From a checkpoint of a small image classifier: held-out accuracy 100%.
Rows from block 2, named by matrix and row number. Rows with one number belong to one channel. Each number is 128 + 32 x the weight over its row's rms, rounded and kept within 0 to 255. All counts start at 0. Numbers have three digits each. After the name is the row's rms in percent of the matrix's.
# convs0: first 3x3 conv (model.blocks.2.convs.0.weight, 48x48x3x3), inputs 24-47, a 3x3 kernel for each
# convs1: second 3x3 conv (model.blocks.2.convs.1.weight, 48x48x3x3, transposed), outputs 24-47, a 3x3 kernel for each
convs0.0 097:074117083149144147123106112081139117178184210105097057166120092096157047080163154134110164097179105139065189131097142097111090089090108116163115147110139143104150166142119091089154100129160097117162151113118147126119112200158179079094114155094056164159106168087119101140103140142159126125099128139153166219141105077134168089053161139121092154116101155123159155132145060081110113103131117142138129156135115125116110113211138111109142118114109124122123128088151122111158086121102167171121150115114103162141176090130099136133145173102121142108122130096119153165119066115113136079056167132158096169106159175093136135164086096129120096137174146118074106
convs1.0 103:099127124195083087096215174123134131109122132106123095102147136128119140131138153162083190071151144108116110124106126152144158067106101130117149137068115081182159152139142170094122153120097074145143143083171142130065104140131066150105113174137125071164219072095177085039113102129151104079126126088131143146171108079143107106108097137150182196101097138099125130142124156113109132162160149108110072076098127127103121114175103073134120108101078171126160102098117089172185127091108181163069093129125104089084203127132079105087132107099103120128071096101155085142094109151121109191104170096142137138112098134164102110114146118127126147128164153126097105
convs0.1 102:094148130148141098109108123075139125168151118156113087135138161117115177124138112091136115134139092110130122097094085118167110039104125147080097161116110122145142115138095122101126076108132187143127183057072143092116157121135134050196118220075135097133158147149150109168146111127175107163116099119104125121044147151128110147085110100141132144145097124098122155134104165101122140111144106087186122160132102115126106181075110149122113130150107132171112141120126119167126068255119150123141131125087155139097154077136138130137237134143139142135119101073121168092115098117143142110135150091144105128151115179089135105115180087071147120199109152118075141
convs1.1 096:099101153103083127095190117123090181107110132108192091103119152099131126109116132104152204144165104067134127142163164094158131131056123160145200113080157118111173109143129126117099127139148123088171154141064179159155110133136216067105158162131132107090171140135079158161156152096136145108095119156112118126144159123115153144178111133126139183176104119170109126163083138166125147097109080109137116134136158114121138098097206158131108061136093144140123079141111123093118104204128147122153123130158085106117108116103138134164120114151140080146133137060078174093066160106086102117157119139177171155095151111112125130125145124153129164097083154172116133
convs0.2 101:133113144118115145136106083155127146135094173136124165132171109062181099145054138098087159132105153143094112098095100126141126145111110133087117124134124150125066131080078135149162122124138133104130125164141089196105132161166072228110164140103067141132116145086172187117104143101110116136101123144149153149112133089130095173085159154102114116153167129116160125123154120156085124134137209165139089138141132148127109131060184126145075204119102142085127151138103145147152229150080192127231101117137140071155127129124083121143100097160158196093182126093161121161122117078179066106139110124212133118152163148167073161133179141137141113154094163120145113
convs1.2 098:132119145141151101102075161147146089139108139137048168127098089165100116163138105188089149114118142174143120068113170137115184125162088203122120133178139132077115178114143119169124124091136164148092100117142136148135168109116091206105119118142148142118091160122161086176132109146118173107151080142154096135111110050157150142145106110173154125109126100100173160115166090152156115150147184116084058110134136118124138160087104171158114092067152141117144080099172192109118127107141113140098083110113133123143136120109080113145112163127078151112093114111149124126069088121164139111164133116163148144114174121103117138129118146075164147174117191089142082
convs0.3 108:149126116171085134103163105112135148159088148116138138150150113089165126096077134082109206123110142104091113105057137127121153101092161104103144139126123142086093088123122129121126139126113107088128134115077153230118080185091128102185144111145104093090153107126159155119112170067103147096117173124162093093100139164120132123173159093161104129115161130179116110123174096084126124176120153113132110147149097079134141116086133151119142125144141155082088122154110144158164137120118119095100097101204083098125157091121146091095129141104176126096078085115150145122157136110090106165109077150155111086112112138159136089160106123142084144126119114095110159
convs1.3 107:128139125089133150109126097098154135104117132157104153151130115118126093153121063114180125074124130138097126126138111068128145157093136142139123120177142109067117128112084072176144112116173150143118072193110093086173174116133174148174138140144079232084031160188086061221086084118080108153139086123109126096143084162133109143107160122141108137126133130180139116151159106120141121133100085076107121132145156147150152092071118142096132161095090102117088124098135180126134140132113077123103123103030158141096121107112169112118108111147120103113155150125089118155074086145119140154156158140174105154143143097128153158106166157117129131173156117117109149
convs0.4 103:082140131102144122082118139114160154131106099101107132156121126178066115085177032147109089131144087120091116145140102104119121102094124130149075119113111142089127096157101093102125119119149167144054099247091137199171110130100175113094116181114220074063063227031134166159115112159096115128138125146095119088163165117114124070163141095126168074155194097195131108175091119088202066108113135121120114157144097092132146110117115119115144112120102098134117119139103108120115120150135122133137115134079096159082149107166159139141110162098080111162142111101137125112208073113138076130112127108141112132115117147131137116125120107104132138121123104115146148
convs1.4 103:095117169126107093166133127112134118125145158102102120177105061176096137112093142157107120106156121135116174150057079163149101089151177144136128165146114046226130143126135167140162087130164124123085160139157113159086109165156143115170120173157123117144132066093112138109107138143097121118121100152130146127119137125095140122150099132135184062154186077141106092079125156123135147109107084103125119110112115184158093113218067128176175107086131092119119096108162138159133097145112167149142094099103119065128103136110094110114122122087146128137087056132169131071142141179162155112095226129175153163139097154113151153111157139133138144129190160103131160
convs0.5 111:115127110182091089137076125140183141175055073090109145124126103111143138135121137109137108131097128159157113141170121121061129163194130145091104132080135126187150151149106149067136164172137207147156120031149058096115064108145111137212116145097151176109146136137124117125147121121106132161102115124117113141164193089137132053145160103160163153059123136132141103110152158118164123088168163182157181089055087127142148147074083160098180150139115184093131159136089120182174149151116127099077117132166134083098149125124180127120127105102083158107167111120134099081147201130155175134142089084168134123061182162179134112109088169189154157126064107112111204
convs1.5 100:140173124107070194089115085109114145115078155087138114138108123102123145146099092106126154144169160114076093101133181107116098158104094167156164202040109105141137102142128145080138139138142173113131098145117133116112111120145188122137119142076142149069125143137090102186109186118125094129110104130112163101154118206149103084205154171082061123151143088104131106186138132157154151077101043113068148176130140157091129128105140127148145103128167052093125143086124151092101129151196166140117139122123112131124114099099104144150091097135127115137128169104086106129116135109158098141137109136169186148112099110169138114109161106169105171107113065148144178
convs0.6 081:137106103180164116172126131177124066134134150133135129087161147129090107071129143143093084140149122139088125149184138134119163134138124104120087155131176108127097177116064177167215107130096171131072168144123164175157148079100117158105126183141163098048165111136131137132100148072166197145076146161065050158143161141203146117146155165142075130143118069158167159149096107085076082106110159138097091086119100095101131134177103096097120123147163134093115121107105120126057123101156090075081090108143168147136110117089146110099177131051074130156104093138105110171096142115129102141108144117154105158153127118134185102078039107133101089168137115106156091
convs1.6 097:172111125112114030150093152192114110150154144088095101140111144185128118155054091121136154113140120162118130157135066133100158074108082128153110089161103103168095111106115167060084142132135103171121098145149182094142093106117083135087124123176120138120116118133143109128118151148167112104121167135128077128099148105164111094055134120063162144088175128126161105193101145137090108193111158154119103092109098077132124188151156109131123169074087161093161132065139094088147171076139138158096060062078135142126098137164080112089163147066110137127078104107151094121140137145143132127126163101121083112196095095121221167111071136119151091112128088156151108
convs0.7 118:119179165150114147089091133148198157101026127157205187161182140073120162091088082141128161120109079083081102139145148147137135108143116127150134123116120096101105165115175119122115086093112115050118159081132199241198125147096145162230180118118089126146124107129138128122149134110119116107165153143114091134186198192121177134077117120093093127166133185139170118094113100101112144127134102088063136100138184149159140093112132087110094106131145133106108121180138117133158172100117106142126143176186123101142083106084082135130116122097121144111136120130132112126126107108120196164088109105084091124113080100104073075119179183164159131061172175122092073
convs1.7 107:151092129142094159084119099173097065169110118159134103101125116110122132147114090105128116121171188162109090116185101120140121176102102131141144224096155105079074122143127125103185116131143163080112075162118102122136174085122177109100112104092088138111086156141106124209081169109166100112146109140113115102150109153157076110148136142083122128121173122173176107168110158143148093116112058151131223212094152134141134087069120183144193214137125089075049126096124114113130107114174137146123116093087167135102135088127099155134088125132104127113186193136049112091154113141171131171102170148119116109138094132162162153114173204146138142118148127096152141
convs0.8 113:137137179066188133118155111133132168132149125097060165152160088119087114105084103178102119132117109099104081133122117127149130131171140135153100146104118138125073185086138113173129112179045073135171136152134088137154161103184100177137096131172079084168117153142128136177107136138160105131113118138083140125110176130157099144096083168088158142097126168102180123135092114079114140150073183142208056138139110138186101156122114161129040152122144077216084107165089108092182111166069111128137129163109154101124119136055141192108132101097146127060083154089125151124126120126162140123133152084165161068145107160144108093127089102089211067188115130139144090
convs1.8 102:130080182033187107187125114160097095069170131101115087102159165139102149056104134139150172133159130065120144131203068156083147031126136112138170091108130133100135107153126097203128085107137099137152112168108107110143142118128120111087153086181119098085125152113118163178136152056136126170118120106145110124080162109114105115152087184152141126148113111140111100156091120143155124112109110107128148099144135120090127146089164109176126129113092112154092057185115121118168068151121174101128107130117127122144095129151119130119156148103136136121127123032072144099098195092115102105117112112150118164137154125107122113128156099134154136147058147149146132
convs0.9 111:146112131116109140075079098106126137103083151130113096143200135120124148107076158154084255153110099108108096095088215116127141058127130145107148155150120135098080098078145124134121115073095066114132136133124155110115119166100060105202056107135063152181132134114102123146101141113127110140136093164149058131012174143055118176071130145152119129124135177114162123133143117111107167123080177126097085125168105116118152148067130124129089172082149176097098124206085140105143121095122101114108125128207115113126111109082095159169142137122149116080152084139126141109129140095183086136170095115126158082100110145132104137144104122076114105106134137091108130
convs1.9 105:142153121101136178097078127114140105136141136108130172148098126104120108132123083145137109114131140153072157145152112052080161130106092194125107160100150126106115176117104135173157106135194183126080108172079096148178178122102122140150141147114161173070007167157043084255137138089082119156070103144121145104122112131166107162140161127146110134176119118133142143156127138093187113106096132099109142134150121145158126128077111186103122108128149080120118062123135158098144162131157128126162142115107091145133114074109142136127076115166073080113121147107096107138057114139144122129150147115189108133142128084121123124118158157143124110191131119141112153
convs0.10 085:163141128104185162112118085150131141095206107135097131116185102082147123155082130137093135095159094075180109108097170100137133076130131088118153110127131120135133088190152136103103078143114111121147127127132079191158112148110129130130155095163148152096127124094057193118123180093093130163057130163123120120133140116129131120140121102100144125101110109100111162095172088145105083177122172109091142061106109117122164101135155098122108143092198131104139105142074191102125132104120165108142140112145114150148092169039116137175144108141095131148108093127100119161091096133143119181081101168117140106185133135111111105106127103115115111135155134131140096
convs1.10 098:143139086161115138138099130131142102160148081146159151116158161054173097097199130077164103129111097141155106112123071107156113179111119140100080095141117253113174166114119109150167105150121159157124110163091106156132203170138123147084141099136122161020045200101129172174178132068084136183098167116114129102147146094164108166053135132105138116153129173086086185111161124160135106082087132126125119099134131105126088168074151183146163114064110139109101144101140131085177146136121120144143125107126139151054169123104144114123083099130163105135100119095129052122143089097152190153184133136124101152162172106157161069153112114102140151170114129151097144
convs0.11 110:124118119074108111125139172162126100124116095196133170124192149129147124094175075138135086127137118140102169124128065139116132109101129123123083143135160122129123149094120098111109134134088115125101057127174100118091175091219117219086058071084174142161109133163099096161100090195142135132114105110100169084150188135125060109137144166066144111132119190115149155116165106099145126103121127109102104108117191143098105132062142155159127084166091135087144162143234098193111109134113092119132162159092139042171091134106118129128136076167168126113131115060162131143119123113126100077142090123132171162145147085147081128124113106111091136118084193087167100
convs1.11 103:222081123094197129089061108155149094101104121083154115116142129125106138078119119163120169130097179119141087092141162145067156107160078159124133148126169128069130155107167152133097134146168161081123135123145140148088152094151094199107146114120203119081099177061124149171116158137120144121081113138176099115124140118127178143203141139135082147148107099114150105192062127161167143112111107075108083160152120125139181136085094151107139112105160097102106137111120168089097144130116127174168112104114130114164111096090110106116128119144102082101126151107084131088090133108183076116149138121165140185134087075113151108134130142134109158178086128129119179
convs0.12 116:111142120139125132171137103132127146141138126133091154155139131102127121116129142096171077160077147126144150075154089160098132106232098138135124154063160082127152099131113170102133134178099197097107179100067174165080169084140145145102101172099078081144167114080246133073158095120121165132136138120122143154114140108133080136138086104167147094187116050128134123132089155154127086096151099143154137140070105125142142127115154120094155135127110119121153160099074121120146120139104141158131115122101199054145144150159145128132168126102142147145092170127110091137103112165083173134128088185152056191119134120123126098145110129138138152165126121160118097
convs1.12 109:106107143105131102173144132118123155150085151145125077105168093111162102137135076108129136136111131067177106112189115143096182113119105133184109130108186158068106074154095128127141153111132081159101074155135168057166113145134151136137117133144031161159087073207141043127087090175105086084180104102132116117148129169106127088152104145134147127119129185161137143159091110110139134141109100117137102107107124114110170080074131070123155179106091195085099144060139139123096092149118105089137122148031128135130148131094142134123123094131137120093126135172042085114171087101158153167133105205076153106156176118101111154136072098175133131153115147138110118
convs0.13 087:129146130186074130172110148175180144165050194091073221118150143151140150111122120132093130127097174158105158157164121123074140131196148096113141165074157152167125150132110153097082163168084110106130107032133094198192139115113083233155168148094138152136122133122130135115129166150105192115087135139110134146189156139178104094157133118109107126105126091110110101125147162106150090163124098149145119169064169146143120156053139139163149170151145184083151149145109123136179216121103170127146136086125143064117148180157157146111145087145142189146118127129156068113142191141130068159121058151150143152120168134177100092080115169158146135143087142147177118
convs1.13 090:176121118090132150055081092125133106139069139110134134138124086146115136148120081151104152138146194130113082070120167127063166151147089161142148197085121139115105119103140117126117141126165198113120072176132142136114128119125154201129095119101127146089119172112117097186095165132131118121115120122139122074104133172156123113210166144094068128122149115088163088189127118174184127117098076110078140161122125145100124159107120131139140136076161101084126152077139150093093144141142158145140115098103153141136089116068092126165099118141101116150112160137063123134116090137179076137135133115201151201158102123154144103095132109141115198157069078159137166
convs0.45 106:166103096099107129158062105121081138091165135157105164122162126094171087108175126082173123128073179120125140127172068125093172124142146075164115126113136076182136138145132135096114126093085161098108136121126152105117112153116123188074152139104127127101128127133173084089114104148096178111114127086134139133186127103117136149164108108070127127156082105141153116116143107117125098147129108098104190064105154100149126079159120062119145094193139084113187099054152183128141176121115120116088100190091137096153095130103072174114146128097108111154110110141125097155106100115080167110084125133080163177133112075119139125091157122100110088118154106113133105
convs1.45 105:072118153116072100190121119133140105154124127156132115131141121156095101169111123187077168153059121162135113092138112196065099090147107127159137138102103104141111121147149160119141177125110055228080128103199155098118101152143121085129098202125067105204140000135181095056101158160117116092163090111144108135165116126103158102089134175159143119118159132139098115119138097117130133145094083128111107135136125124102132126092093067114157163133098131065125159058112161094123125123131144128135127135055120095171121125115111118109118118107110119100100078145103093082184097121116157136118131164119149135145131188160096122145098118163148106117188122103113105
convs0.46 095:082125108109134164120138166103143128083140146096152176136090118149099167180097089060181080077159108115193122117126133121132171068163165090102111133101153095129188131153097128092170145087124085112113107187148080188182122131114188100201140139105065135080118128158155126192106105123146139095176111175107129151098185165130163116115153100096136137166106105161086101087139107164049087096095085119142091165164146106114088124123154124115145085148058087108177153107170123158107108203122146157102069131125168128111085170133048040191137126207104147255084124130134126134103103145122100074131093147083128132128160102165119109095124153124108141148117164120104142
convs1.46 105:107121137091093133125096122131140133141124057140136136086178173144202147102140149135179149174137062118123128085144136189123132112119069160158144187157153115154061104087099099123112149146168098123168121111091183131138103147139160085157130090134089118092155117115106190109175140163127151124102150139092118132160129147154141126134152144111160162122181146186172200166118132108106074090105079079168122129124167134173106195105124117130065096160071112178094116132103176087120125186139104121094122159090152207136111149111163072128173128165147097111166116048106162107110121086159160123090124148160094091128193094133165149142122116174094150109117145141154058
convs0.47 102:181099120136166117128109136137087144093255107134064137147125097155153130092122172135120101107100170125097089131164082181105153158138108106184140132069161144158132105174164155069108141149125189153125096122056151081112143122113181091108149146210134104139161136143171052119122127146125170093130108153158082165134150121124154106180114105087178111172049106144104112116111141109093147144134138140181166051130098139100111086229141134068126114129166081182151120092111136147161177140144063164044113141105132149193138121081132101160132164120153107124085128127128141139108142118100141095123163175130116130122093108089129164096156094149090117097188170148088086
convs1.47 101:112116177073123050214132108119120136096183089125118088095138124132136122114150130131172147145094142113131128095137109177091127052135119136139135119081096131221147108165127125108141138137124076208082133114129194068170159146135109100138098128144058124179128093207121094100141107114125070164140193041131119145171115102120144092109079163110174110141128204167106145167160179081125121081112153159143094097095094142084111155187115138121130121110073147132092110106108113175176140148141150102051140166078105104096157158128110100098125090117149160094074099109121106115141140095092124178158176148112143164100143132144145151085122140123122121103148156140127150